Weights of a small class-conditioned image diffusion model: 90422 training examples.
Rows from block 3 of a small class-conditioned image diffusion model, named by matrix and row number. Rows with one number belong to one neuron. Each number is 128 + 24 x the weight over its row's rms, rounded and kept within 0 to 255. All counts start at 0. Numbers have three digits each. After the name is the row's rms in percent of the matrix's.
Before each neuron's rows are labels from the 100 images, of 14848 (inputs lightly noised), where the neuron reaches its highest value: "top examples" is what is common among them. Only what is clearly more common there than usual is listed. The data: short English words printed on busy colour backdrops.
# fc1: MLP up (model.blocks.3.mlp.fc1.weight, 480x160), inputs 0-159
# fc2: MLP down (model.blocks.3.mlp.fc2.weight, 160x480, transposed), outputs 0-159

top examples: bold; black ink
fc1.199 128:148178127143139122165142139125124109113140182153132123111140164159150135141145114120134118140176149165136159130143145101164143107126142168145089115175140146166144150113169133127155128120122124122185146121170138157111089112161152084101157149168159150148114129130120146158146167129158164092136126106152133159127152161156137140112121134088110111145146107158144120131154117168164138156141137179127157132142119128154152116179171142135147121153133187152172134135138139110114173148140126
fc2.199 097:136135143120144145110142148107135103162178112147211167126119143133128099133136164112099123124119113140139104114110149148114087170122128109055151145144159152048106105121139157114149153157152131146092144136081102118182169119104107137141134112107130144104131156113144125110122102095156124130135142160067153117115111146118127109140116077153138099117100180133134099118094116104147116112128147149117115122151109121124151150109117134098163136093121129118140129121100114173122142150149132

top examples: red ink; bold
fc1.223 079:116125154153105102165123116143124171099096076150124137093139122097110149134154159109138097162137120135149116157136161122118085128111125165119114101113129159129129168076124156144101141137139092150101116106138142119130110067129154124122139160118114176106181131131140134133147138117127123194157146157152084112119129134127156098143120119153142168162139141094160154107130156130140101131136129155132120152138102107157114122103166117102114086105121147066165166146131126112104163158104171
fc2.223 107:131166111096135127111153127114121111135125130118152128125121112133134111120147144150164101111135164119090117143147112093152148151093115136132092136171102126137144129112087157138105154097140120135064105122116103115093137120108133146132152121170098125117119195156163149150134124109117087102114151097136174065152109106142090120111110116137118110180123174114140134130122148131158163158135143144087102118091179146123150122119124125119131101184116141149173156147128169156148135082174122

top examples: blue ink; bold
fc1.276 075:177117172150163115182129122113178146123116121134139108107162127115142108157147111119077195118144202140145113147141186115099110128152137118153104105145106117158137091141083114151138131138108117133123153132136117134174104145105111129119162149100124129142077151124147105130146185127145106104172144159156120131139108101111123147144128169173139137131160150139155123115160107155126137162134121144158158129128161158135131141090133109096153158162134123107141126117098125087139129121137097
fc2.276 120:147122122133109097120107124136108113147155166143131158136134155083129138158125134145130168141106134172130142148152133137130088117141087133160153142141155132078133128106112121112151140144104118140137082094122123125119093141102133136148093162142105121140121180167134081161107149140122143139136145187149138115132107140145104139148148117123150198165180131122057130132135140089135119149130099129103141093139079079123126138135117177141133106152086128149161147181157109153142112094107122

top examples: teal ink
fc1.325 072:119123136093119121153104168155122140158139120083159123128134069094141141167142113108152151152103167129136170137110126138111145147157143093106149120130145155173149171103115147153151130133097118112090125084153124138203142144125146085097122115152095121158109107147124139121160133143130120126111168100112142119176149144081093121127135120079149173156126152135135102121115161137108123106135158127104159144132092153104144087124149113111166110133116096137098146102149116127136101159075133
fc2.325 120:156128128105172105160112153096113124101126155133097187098144149103118153137121105095113155131108127091132120082150120171150128098112138156121150156131139170137167122159154149190120131073119118127103143129093121142096128126146091153168154106097112086141120147138127157141111149113112129127142167121131117135130140143167145127114112135108119134143158066118119101113137094118184137090128128142118154180107110085129096105141105122117125090165107116118115109155096139105129118171158166

top examples: black ink
fc1.467 124:134119072110141108135107136108110119091161179142171106110129136092139076150145129194144134095120156128130117150125157142133159119118140105104132137155139079137124136138139088093132109142133129093090186147132123106126157128122096131150133108146186128139077108152135149108115100148167176134109152128148134159114123128107118123137101134111141131162147131114108130180111122107117164112153126120143155110096160159117121154172117123104154134152164115127138103139141110102155083167182152
fc2.467 092:094141187168129168154115134162160117149103098136087155147137146126105170090131135080145134155117126152170089121113085133106123121141111111122140154093124180099147148116141144180141152110120111130136086137148119137153113132135111088110107168116106139119165145105134098140114105124132086107165094120106114111146127101156135107127168091170091126071113100162129146096120141104126086168123157142110121126147110129144115105107140125149095104094114115107135136153096128142101129103090129

top examples: black ink
fc1.114 111:103151105117105150139089124144097155094098155116092108123142113148146126143110157118136076145138146187110111096147102124104118108162135114129130182127129149111139138152091107113163134145131131112121150187144146136101151144126188098126082152174145151158157134107150078096103113157149161146145156120091113098097138169123108119152104126110139167176150101101140140120136121140123166092140133129143116169124136132118119111136168124154094106147144085115157137140157121096100098147140136
fc2.114 091:145084148124146107125157158163147104143146096145135144133109172094112097123139103096142157154164136140130135158119136105148146159139111125109095154112120164131106132146160175153101106143122126109171141095113101136145135081166115142145123091083121117132133105170100147191103160119174131154106096150117149150143103106136158138105137125142079142137142158138113129129142153080109094145119166178136112088098135109154131152108087135115137130086127136126130099145119151155172162113123159

top examples: teal ink; green ink
fc1.452 084:145127091087110088154146125137103116132108128121162106126113104108121105154157109173139114128137141133112097183080143115153111150089109129137102097200115098157148153111137146131063112125170124128111147125105096115138140096134124152119146111123118130124137142201154143129131125131155107147123132123164138119149115107116117131105089103114114166156109167088157146132130117142122157111168139114088165126115135146115137132161127096137153094176127130158152140153091115155151104107179163
fc2.452 081:137111098117080116135094174136102091106090111109125119130136115142115132130113094153093159127108118147189162136123151162112093127138126133107143109140160100144111101132127117110177115127111131125204187111113101113119117155128131151129102128088143124128151120119083134090117125118149169137138099174135099161147151132149143139141092139131139118113083129145116126120145098102116118114123149133162191118198086128124110139180123120129143155116152122115081100103120103125137122164125146

top examples: red ink
fc1.139 083:110116135158165159106096130145082142140116096145158095105104115130105197071109112128100091127134117161116128160146161128141107124087147108100128175145140137128108147124155153138151147108096076125159154133134170139140102097124112151102112140141150133095101083108147089159092133127157127180114147122158142112125111111122091155136130160143125134152117154108157124073110096092195163115130145145142141110128100115119123091103151148124122129131122101146102122109133096127146107160121148
fc2.139 092:125159120138156130164126124137108111118092148149159140163131135094065111156120134139138135148122110103145136046089124134148156117130133109196110124147119151174128117168152138115150153138123148081188127136119151116167110137129139127113111148120112147127121161181175145106106133143094072109120136135142101122092112125156127135116122105123118125136133122112119128146169156117099118136125108122129130125101170112179153143166178164103127143114177118120100135097142155122132163084132118

top examples: white ink
fc1.331 098:137095140122152125110090124141151114141167115116154066082122123102167118073125105174161117167119085134145133118159089150123153134121092108118137119183103140140106146084155125110158096140114099127118130138138093147157147098138161077114113107134083118138147093134079119136127141129092149129112156155166107121166108121119133170092139137141105151127128135119079185132121125111155117099144098146148107133081122164086119118107150153102103098127145139142109128114113141129153114129121124
fc2.331 102:131159120160141153128110123120141179122083149084107140147109157168099109182120128100155142111116132168105147126122113135111080094090123110103122131117108090127157133167121128111137158089124133140119158136115152091132096145158135178147154148147165109112111153142154142102143134171093089150145100192105153093118151122136159102141095122166123097142098166152144087131121169122135109097180124137137125138152118113133143171121138126152141177111099136109114114156113135104128124136125156

top examples: white ink
fc1.148 123:110151124135090149097129136138047150094087175147109146135103117113155130163124154160150113131106117119138130124127133105102160191151108127119112177154161143103126175080100099140121147117122119084199126128129142144094130115107152104124094129155094114140128162119158101118117119175128173152112117116092133129111107149114154127157123128127143126157130127151134158112160152107151146106146120129126151133133085182121147118129103123123087119142137116149173122158129124117179092120149116
fc2.148 071:095145095121107129127114103126136115143155159179170119186115140121162069111122120132142101188138069121150130135168124167150111121112108144140111142131157109112146180102164109161125109144073163119128104102158129106119151112117138153115107128131119114095120128162149112100102123157125139125074154145126132130109118157137141139095121139095126138149129115103187135137104130134171124083160107096112126125134083111138162119125115107186142119068124137122139110127161143163121118148135117

top examples: red ink; bold
fc1.414 073:138169160143151109118148119143130173129108156112125150164101162126112157129136160131135137122130186178131155133145102061120095101097120123105106139136156109110149135105167130115126152085126095146121143107133137134121080136164108148116131110138194131129112117148152121116140124127148159158136118124143129156100128145140130110146148085122110099176132165126176089118124133091136152119154132151121116096169077120157114139152157119140169166132132085139142123126131150089092136191127158
fc2.414 087:113075137082113123177159152115106093134129072161143149101138108169137142149174095110139125100116114118168139134143129125144124189159143119104147126094144127102143135139109133139149136141144147129104154105114153107108168092104141149143162134140121138127118180121083108117107080092187150158130124096106144137146103133141141138100131142097129132142143084114142105093125121144125154187135131117123128113101138086138118092103117124135100124137113132123185101110130088177118094152114109

top examples: red ink; bold
fc1.121 082:108120149130142122111151129142105138087163168141162104094110153094146140109137149115121134155102091166120151158146118145071111110139113142142123106131117147163092138112140191158108104109147127121133126158169135135104074144136180122143186136115133169110094159161147095135123090130152150148126133118103109119146140115107146118109122128144112141109131150059160112141115119126098125138098127138173121115142121086127157102143159131132140153152156110082128140139145124139181105193131152
fc2.121 079:120113143121072161118108120103109130133142113105107083109141121113132156112121143153127134108140162138097110106187139122123142162106174125149132139083066144110131114117117134113148091134122119082155131088112126128112130111137090140109082115147113185116148146158123130115173125132133142143154089146110159076134104124098163149117104147124104131105112093149132129159115141081139121082155158135095151178189114129168123138127107152142150119160100075129144110111121095140123128122098139

top examples: black ink
fc1.115 130:103129170112127143101127120145101077121141100113129158138143159157176117168135127113147120134125108152131132105134169147115149124142106145193159129132122169132124138108099134127156131140111163120123139157101128141173115087147121122173133120107141126161119088159167161135132120125089126130159161117140161139147147142119126093086164140120113142158130135148148115145095141130124135153168178151173126078188113147137117141139129120102113108183116115172177144097162145114141080144141105
fc2.115 070:122166144131120151129099110131122102136126127122110087158150149144102121125155148107122143135155088142142157084118138134089115119156124130157132143122049103139127128090158118141118130110094094176132137111114142112150146096133109122117159077109107132107120114134145132111090143099135150136118113134141134124152155149125102124113159149120086089124137168189128135135092175139144133122065182116147121125163150098154122132160107131124132112188085101147152174143139117120102083087117109

top examples: bold; purple ink; red ink
fc1.282 077:157114163164133159164111177161149148127137096113123126113129115124136150115115139136119120137177149148126095169173154140115111088145176133160120130140166146145130115156164114131116116073132080129169145126180112115128123063139162129106160111143166138113112131147144082137119149126142132141117157144140125108121090121140105135150156162147169144147127147157158107090130098136162155147155164146145132141124105163129161126107146097116148109144140086121123097120134112164179101177126122
fc2.282 103:135153109114171142077137109116153155141096133108137141093128072149123121119163155153137108163105094115125112136108133113125116177095100107141163108124161131152096193118118108126135160182119126105118127133143127147111143119152130155125153104066153133144116152149108131139091136095063121114151107205115127167160118102093105150125121121119117072097143119127142138138126142130104122137134118128115146122143144097109131116166172122109116103157102108148112168139159111109097156149136144

top examples: black ink; the letter s
fc1.407 118:133128138160125173110149135158123162151104158148167133157096149136165155166157148111190143146080119125141143134131146121139122176117121121142124131173172114131141170075099087170139150163108148122170120112137132117144114101139138132126106125141108116104133148120169154118123150133124177124150157143125188155157156129134170138173113160140112112125113138137154117109137170148160136159146140138140135100141096120107161135147091152104143139161123154140149109140131190140162113147115093
fc2.407 075:111123120127112173118129101139132124140118128159160141138087178106168120119136148132131125128115113121144115153099123104180168162136159114100106156098170100118152169076131137160141138119130138095163136118136134106134159149139132167126124082094092090148114073141156078110093152127132140143168127092120128124116101137126155157137162176113103164122145125160166137149134162128129122150121132128134129141147045121145137122126075119131098131088129104124153132125109137083155133094136130

top examples: blue ink; bold
fc1.182 084:137122159147150114183117153153149140151147106127159132156131131094141141117131141082128129127144150133131115164168162139145112100141149138133121170172121147160143081159152132128149113108124140147149129122169121169135105069144155111099145157110158142126124109127157071118127150159202146144115152135125153108116141135155120139159143161205161142118144151157146147097118112189144147109151148162148143108106125152136150126136128113125136155143143120128153116150120138152152133172182105
fc2.182 082:151147119139129179132137151093158160132100135111111116097130155149133145119059102127130116098168104134118137131124173146119129149117178137151144141147133084089185144124121120139105108078092079157135158131125134108148141158094136164163120132158181118123112141146119140136181128083145117126129176127112121144126071171135148135103124146069099145137120136140138135125150123111157143179113156139144110139146107129111137152092127092140111113118144140124089113106131120135163161153118094

top examples: blue ink; black ink; teal ink
fc1.320 081:147109170159137120190110154131156154130149113099097151125149147105150130106120117099121131122165120148126117162154157137125116082176162156158117138175118132106126115159127119081096092081113124119148116131180124136129142103122146121153128116138149134140134123155145090116137155141193135090122165128142156106130114136146124125149155160154152144121111166153119127113119094178163167157150151150136134137115144163150154095090076083128114151128154135118137100131103157170141119171143117
fc2.320 100:135149095118102155114139100062110114143094161103110149102113121133139161110124177148127125139106128101134164105094129124099134140109100121120153118133148098127109183106153148112132125144092163120077145118106162150145113143114098128141105145134100145114145151116142189118159120132147125086135112120139142150152140101090154115124127119104113118165145183098133134137129164129102102108106087122178146165145157092099104084131121123150120148114152164154152129148091141109081161107082149

top examples: teal ink; bold
fc1.50 084:111113140116080158123131155162143169191140110099119103144109080153110158106147086137156145133084168124109144145121095109138107142179128084129182116133141091192119177104105102155092090131148104102149142108125113145152109131110115132169102108133146159178110103140131122134138125166120121197145153117122136094154126142131130122151128154116125147138143129088128134098132133145130126115131143168102119133103147116151129150152100163119111138109147137137111156120128145114086084102132128
fc2.50 091:185141129142117171103127109109110060119141145126163181158118112130119076099083079115120123104121099160169116118109147129073147133138096105166089106140126154086112129111125098137142139103103122102115117090132114126110164131139155109124193150126147158072139099098141111173113112102118152116114113131132127139087148151130185135116097140143133146148119127137126135144103115155148151148130113144129134137089149144153104132150176110147145098138156140134166147130130135112125167127120138

top examples: blue ink; bold
fc1.395 080:106125160148118092125188077092165124143128127108167167152115123103117143109122162099130100165136132126151123128137184124123116135160115109161126123130119136121143111108088064165128093093090137097136144091124098190138130149123127111131120109104124089138086170139101099105156135147108119171093109148138137133152114115084159153116125142132131100100112100086136148131117131146128165103138107157132128134145135128137196136121122138089157145164130155114119126145092145173146125117106123
fc2.395 077:136137122153152138143120173131114125055110147109083121100068119102115071109139121148142142148144116113138120107164162119114100149120110141091113128138096110123137100085120168139114138138164126130127142110145187135113115130120145168161096131129106143125137119127127126159090138121112122107150131129087099136167105081150141128122117137159147137123114119152157123091151100146085152075144175124156143122131158125131128131156139137169090114116113114153096141135149167143115209131153097

top examples: blue ink; bold
fc1.89 079:126131130149146160147100123140168150147104115139129130133113122103131162100143113131083087138162145150109095163145198124118128115154133128085131161163120134130124139156113110140108104116070112122148166120167141155130124113119145132130147135115129119091119095118124102139127156136148130136129155127096158120154098110089089146128118172173138107134133163126138132052103084160160183142116145157133128131151109141125157104074099097158135102130121145155128074116148108146130098167150163
fc2.89 095:124114097119103109121120144143149109155136146131105151151178118145167109112163135160134129156137122154105113132148102087045188145136149140123111083122130125126139155120100092120106154126126127105103123150128105120085152110118137121120170086136119131138112129118135201105127126109092139129161146105104097153153165117148135097114178119122111137142146108102132156129119110120070153157081100117095141105191119108159126139147085180120145117139131144113123107152100116140135139142095130

top examples: teal ink; green ink
fc1.417 087:142144148102116182174161136133128140111161180126100118117159178161156142143143126091144155173117164153134134163138137133150111157158130116146136148127142130151111185136129151139158144105120088142128139134111105130196139153157135162174137118162125141124152078117116150143146138138121109141135132141125124114132139159136130101173117170130129124143115152112155104115116166139122168147106141107122149155140099104120161153143129158100151136185153134160129187133153098138100110164181123
fc2.417 080:121148154136129137130111112119094124151147108161119098141097143143147131099128113126118142161112106134072124161133129166150146114137156105130145087113132119154129105075105103093105142133145143110173124103102148085118100117156112097094096104125136143152107097139159106114159162097164114128147111103133172176138153131094130104115093080103090123113133179148135127141104096155127123138132115146140088125150116092140147175127155096154159091124119104127198110123132102110161133099103094

top examples: bold; white ink; yellow ink
fc1.67 088:158116127149143126114131167135125093139148164135117105162151132128131157160083162130122145134144154121129158151153137201110151143113127130122113145138115146144138120131104087171119141103163176115102135154137143136183144125107155129124143156157153151148134119164134149114183160101131142151173114139111117137108122153101140110112137122086139147124179129154125127128121199105148141111128119072128142097101104105126106060157143092136125146115155138163141096101112158147119117117138181
fc2.67 114:113149128145097117151158102145113164143091112124145150105142143129168082093137105146132176172117113163146160113099117124129122139136145111132088137112147144141108101105115177106092131118094125159145146104113080152090178097128089126148108136108117139093113115129108130128095132164138141112130151140160128127123136149153088193161125138143105121173100117150172119124152092142102128140125142186137105165136124144154151140101100169155153089154138112090137151155102106107139093137122139

top examples: bold; red ink; brown ink; ink: green
fc1.292 073:112128155166180150117139126128127142132139146177159122117103160137142172098136113138188118132107134127144128122127120142133087180092140118132103167148168085115135151104097138165151150122129151130166142113165118113155148147132088172132113098162130157160123085149137112146094146133146130163170163110144178167162172128157148126117148149101126133140154150153170145095122139123180152125171107138143183117148125126123126095115100170104116157124155131124123159132139123127130141145133129
fc2.292 102:123104094099161128150135141091142111152162129114116111128083129111118088099099151167139148173155125107067140144099083114090109128100148118159119094130114145129115102138096157085133146100105118171144133111146144190130125126178142124144145139148183152163137149169120114141105102126143140115105167110148137127106173156122076116129135128169143155153164119132107147106121123140102115127149116148126169107163108110158104137133110153133122082125142136117111139129135115180103158137096155

top examples: blue ink
fc1.20 095:142139167133142140125139158150128139128152194138112142117115136141156139140147125105110149169158150148104145110154172164145151155205123104161156111118076150125137136116118154131155125132130126120159128151151147116109106134164132151113135172110137180108118151167138118152160126149142153139147165134086108123149173142138149183112137124143126127117122139114141151146123138165093146101136167188155154112142134107138171185130111107140144150180157123117146114143125155137144123134162177
fc2.20 077:092124128084132147137162128145116161119161144107112108115100128094142099094125147107121116115123115154145177153128153157100115120121146166125138110139097144123101141146117124139108142099087140103133154146133145146139107117103140128159137131175101159130163120192166126120108097151144061101164110132107141149140097156102115136148101159157140096099155085157170132168106123103134110106109119113108113138178160092161135171154104112095114134139113102126163124119168150113170126158128094

top examples: teal ink
fc1.277 087:102128132128080123143148155151164148121092136146109133142127089151090166122155093146125142155107096134092124176130123116130134134166124135158123129130125131203107159131130158150074117133090143133118158110153107125127091117124159143108088124149104116149125102114141133109139153141148179146149153110131184132146158116079125152134124151118072130122163093153094137167091113156124128109152139147142147124069141116118099148144134131109127095153166115157102155150120105120089131086131097
fc2.277 092:118060136119136120158107118123163099109139131125116088104095106137106095131161167123128112137106094110137124091131168097116128114153145125102145139131143152080148115130139130133157162108124116152150117163104092132136110115103149152167146081105110171103106124176151171115147125083128102151085078139176116124140142125130106144120153090118118113140105114150114159115120147106182107113130092117167140094130130141089110124096136138151137157131098159074125123144140144160127077155147118

top examples: blue ink; bold
fc1.195 074:121155178139154139152175123147182140168091118122126126097114100129133107134078135126120156153114159129158124144114134099131124121164110144137131081126120162179132108130089135158121131117113141160180169104113117152157102125146154133111143167083096117123138124142153119137175125124154120085159136156130110064130126131128141162147132136200097120109112119134159136076139145167146149141140139092141146125174120117142142090090125091143121094126133142123127123143132129157119173096123143
fc2.195 112:099164138123166120118126098183149111139123123122108115097119095144114141146117118114164090124154120111112135119121092120124142143104187142118159116137133121140088139129146100134129115123109118138136127149105103130120177117119156160102088137127171136133105084119120162117119114123175168151079143087118096123119163122125137079101091151104157094079143151119109107152166161135146150059167140109159130126127158152169139114113121117110152112123163139116175152114148119124156133155149180

top examples: bold; yellow ink
fc1.469 088:119102122131078122163091122114126184081098160150151100132151140087140110140125154148110132129132109120111118107133163137127139155116130151100138145194138105118122124125094081125144107159140128103101135147142131133108153137090137126122133143157146127132124180151138115078129148124107168162131144131144087137119130178089122139140089140108170127186152126098160125182124116157144175112143133120136158142103130161126140148190147114130116097134149134114143118100106121138119068166163126
fc2.469 081:122073167141146138078134142073137130130129090121111182135115165128132134111135110100154166135126122115169129131130116096142118137149122124109132153106105139154114086131137159128099134122119101148146096104130169112118086103157110125149151135115124123131123122079098135198130153119123090117137106161116146085137116101148108148111163109123078151134129152161119123109119142089088092166103128121104112087121106083067102125112135138112128154138143121176111092143127151150108166105108097

top examples: bold; purple ink
fc1.193 071:160157149157120152160183126108140107109151088157131135133138168104105132161127121115104169172160101144139139164168158120116186125133113108122122119132124163131125139135138135121179142107139147178136126116166084131138145138140149084115118131164113173176101134160157153112161108101138149128129164136135107176149111139097137132112102128110112132158135140149108157091137138132145158106146182150170104117156105136115128096136170145121155146166134127173150146136161101111144139138169133
fc2.193 104:128107140120136098121115119126156164150116130096158138135093132163125134134114154116151138148128125115135122123079081122139097111144134122131142118098119134172111137136097117168125126157096159082124115167139134117068143125154085124143138122159153164126126137169156136117122187107143126125105113109163103123089107114145129140148120186157151156132097126113122151107151136090130117099100108118123060092141117096103156145160081139172111139120100124136127135161078096089096092119164153

top examples: white ink; bold
fc1.204 072:160175171139192123177119157141096122166117152147150109132158141169100126131154142129148094115135132087137169161124125141123131194152130176175161152125190099132118151122167161124139143148124108143105133119112133149136146155146135120163116116198106136143137128152136147145156114146116163158123132129163140161130120137144120123127094121140124132117111122162146152145171093167133098132130111125080131101131136143132129183128113141152143106104148113151113140088126149152175111119127121
fc2.204 115:128099137129131112151127118119112128111127127140106159150167130119125138158146145159135108111105154105121149127169099110139148104062165133116155128121155118118110121101128102140108082116151162171160125118142126128103102163159142128111172105137143162087124124127174107191136159144133146089139120126098122095127157112114164150129147183096139072152118139131093155156136156135133151118138117191177140152115150125122156144078161162152098124134117146120112148112138085128140147161122088

top examples: the letter d; white ink
fc1.63 122:150158141132101129135122141151168137144161124085158174146146132156162084130145121160176130155130142130163160191177114149127128110153153182153157132163150188115116119135183150129112125124157131130116182131130124151146131158141090114123135141152148168149106163135151142139114136177139145116109136121135153117148120168134133163156147121165111141133143166159154173144131198168128101113120152148142129101124107158137123166150144141117147151135140139126124140163122126150112131155140141
fc2.63 100:100121104090162151142184113105126121112115129133183106141114120140130131135095120129091144116150143129075158094096135116159160103172135125133096102076130095157199133097095141112145120137121116107123117156102135142179162163138191132135161132125124131141108120118126145107153137127139122155132125135138092117141125134176151110139154126084116166105174083132159124177150102106086128135116139127112106124151145131126113127150121172148111094098119129114113094101171153114115111114099129

top examples: red ink
fc1.354 082:121134113132082133120101099141105123115077140140146125164096153133099119170100142113109121150090121160117146142161132121122117101139110104080186103150105181132119180139099144096135157123123102129115190170155153129148101120121080166148131116127146106133109125115114169138089164126105165155156114134096146132116122129124110119110169155154106114149144142145154123177138155151148134149118127154099142144119114152175149154102141103151129146116126122146136099162106096166126158085145155
fc2.354 125:098104132160139131154148149140108128150173128127084145123168136152162102112112103128152152122185115108129121090087152109158116143126130121142113124131135117185163101124116143148138123160120185147130142128119095097163126119138204105132140166126125172093134171128126108121126118113158096145138138135140132106175133103143182119103094134103151137139117093128125107110112087114135093127162124152156118163117112152095091140153107125119110082129134201127136144118176134134138113149132108

top examples: white ink
fc1.210 144:119106110112154132142119128140119151132137131100075080142133124174128090165136118092175151146128112116116151116136132150158127132114145111139125137123108114100121153108150120157072101118090189149162173073115101131136094100113177112154124126138129166128133184108131127149133158148110130149169110103117111113118079134135126133106124184131126117135151110094118103126084124109139124137136130137123141156118162124127119177146094137134100127148134137121097110127130105127151092047086158
fc2.210 094:137139179137112121098143160135144142106091127169134125149121136106102195129139148174127110124092108139096131121126102145134141120181119156159179087111136141164141117133096148122133130155138080078115129169135131161129154117165058186132130142101119099115131068149131131121103087139083118145098117116169149125138119086129112133117150116146151156130142133122114159119178136159114129115112106112109123097146083117142128126114127118149115147137132115146166123124103164121123092165145112

top examples: white ink
fc1.347 129:115103100158139081100152117132156143126119119109151145137151085097073141137123129176111101098168128121169088124107134116100111121106084131133099130142123150086118125153132153128131113122138130115094103102162087153104115124121140115129143158148111152149064131148101150165115111159152165147109142137126107120127119162153117162129144111112125155102147061105157139139177117102137118110159138128141127136127156182132107132135119149143107161104165150120088073145092165158138135145087147
fc2.347 136:111142159110122154168076131107091113114135131159088110125129163148178095101136114118137148179106143137101182146136138148138148115161178120150153122112122122185120150130129096116142142138131116122167132122093148118162137131130133150138103095125147104112202135120145118106148125105120083129157104113136126153119125121100137093138121136141122105162133182123126124100068141161114128139099123116145111141139118071131146129129120110105147110161093083156164193135144107123122107113170121

top examples: bold; white ink
fc1.444 102:147119144157157149109133126148135122149154120131207142106168118131135171103125129179104113150134162113140150159146161145166127134149151142101161148164127151162146141119144130140182115133156113131125137175134122169143146148140120126121144168114117155111139121140120151157125139114165131146112148093133117147154094146149127151149142104151126154130143148139153167117134134132143150142043139173134150134154176127113117132140130163137113110180151188138169141122177118135124135157151178
fc2.444 077:140167128126102144171156132123118117119096128144060172159100151136105119189140142080154135123132123126135103158109086094093146119134103117192117141105146111127115133125106140159104153120127135118164103108147145108097135110133142147134121099151154109148143151110168116099148166140128159107142111138151130122119163125110167112133137175102151117142147119131122105185106117150109119120198175109114123120066070135138142119159132110130168143103117102107107110125115161132143128151119116

top examples: teal ink
fc1.49 088:081118134126142106164146153134164184122148130115104113109159150132106180192166154153136139177132136086108144118136124118171105117133125151116141145127147129156153156163119157144107129159129168158152147142139116137142100115134093154128089137135116140188130148168153173107182164156156128141116129081132141156164110120148081116168144142123107129126148128124147145127140141097138119105165141142137095107147105137090156129138094141131136156160112116134082157147136096142124090124140146
fc2.49 087:118119125119101148077132141140134151172157116111130115146109137128130124099160145133140104105091161098115128160117121109109095148148137109162158089091165074132130132085130127086109100147161080083156119099082137158149102093133088154145113130125167146136121074098129063162125118157158112182145127126138123114134127169128138146144142153135135112119140146073130137120160161157114124148131118135121084164121140116168128148158135146168130122103127127144143105134086161122109107127109141

top examples: white ink
fc1.17 088:110111117134130122136107128133092117116128151135119095141074140118107119138127159154129153113102125155181115159124117130137161135109110095101121114089127128137121115121119095106086136131096122106109141118177126106121141130105080129170158089119117132150140162096149137156161135151132135131117141189173111079144165128124067144146125133084107114129129118154133118125165148116145132145189116084132104134135112155155118071114112117120120092073124087114113104117094145171124160152145080
fc2.17 088:122104123103136168106188131134190115183122118108158136154140083114133129130127120111150108115127101115069139105112128143133074128131128132146100116170149138104106144124124163114150107112125155166121123114130082124111137117123127135091109121115080121111113091149145110121122099088140142095149123136106191125105120136135145130104147110132132158142112125096151141131151139125135112154084156125116146132132055119108105149170134102151148155179109153110110083085106070096140139118132147

top examples: black ink
fc1.318 083:150171116097149142100132143122130149147155143130159110147127157121154172134118080161120119143112119097084145130140112154119144136134129154170107153108143119141133107143115113151153134103144150147133122141126121150134122180128127162113157085099141170116085114140154103094169132129143165099081102090132131084137105111102109138088148147111127150176122094138133075115077088134121133138127134142159132107131154155158149154149145088137120172170153149161114120165100150108184118123153112
fc2.318 086:125135103130118120130136119095138104104150107118083123147121117158139159162134136132161150124137160160181131124111151128128170095098138133107164097158139062112122129133148119108160103166128088115135160165141144084140140106111143100148120184144126120128141160102110127155128117137113141113142190147132161161124135145121161108127134119153151074052125162138160144111179154142164151104131128120084182121096116133072097097126128128116141121113122108115099149118128133122107114124136142

top examples: teal ink
fc1.431 096:144131144145155107144168135131128148168169161126171154167162122141115154111092150103118062096133118114141152126164122118121127137125157142117153126123138140181097152135088149094158105140134187167116161111137155124128139136158129129173140127183164087102119128141140143155123138149135124122156111166139064137151138162161146159128124120127130112135173164161114134133161132145137090150150135157098148165133147141104121156115146140112164134101127156144154151118132124180173138122146125
fc2.431 107:108067114146120118118132092155108158112138108135157141089140156161131108120098123106112097123124151160083134119188164087114127114150118103154099076152123206108164158126098119133132129132142169137176158115140168093137153097139139154176107116111133121138112119141116098170105165123137126093139115091101105118090147164108127111108132123120074140137143113112132124116147146101124132122126146180131121131113154153149079121160090106145120122162162131126101131151130134138143142146128104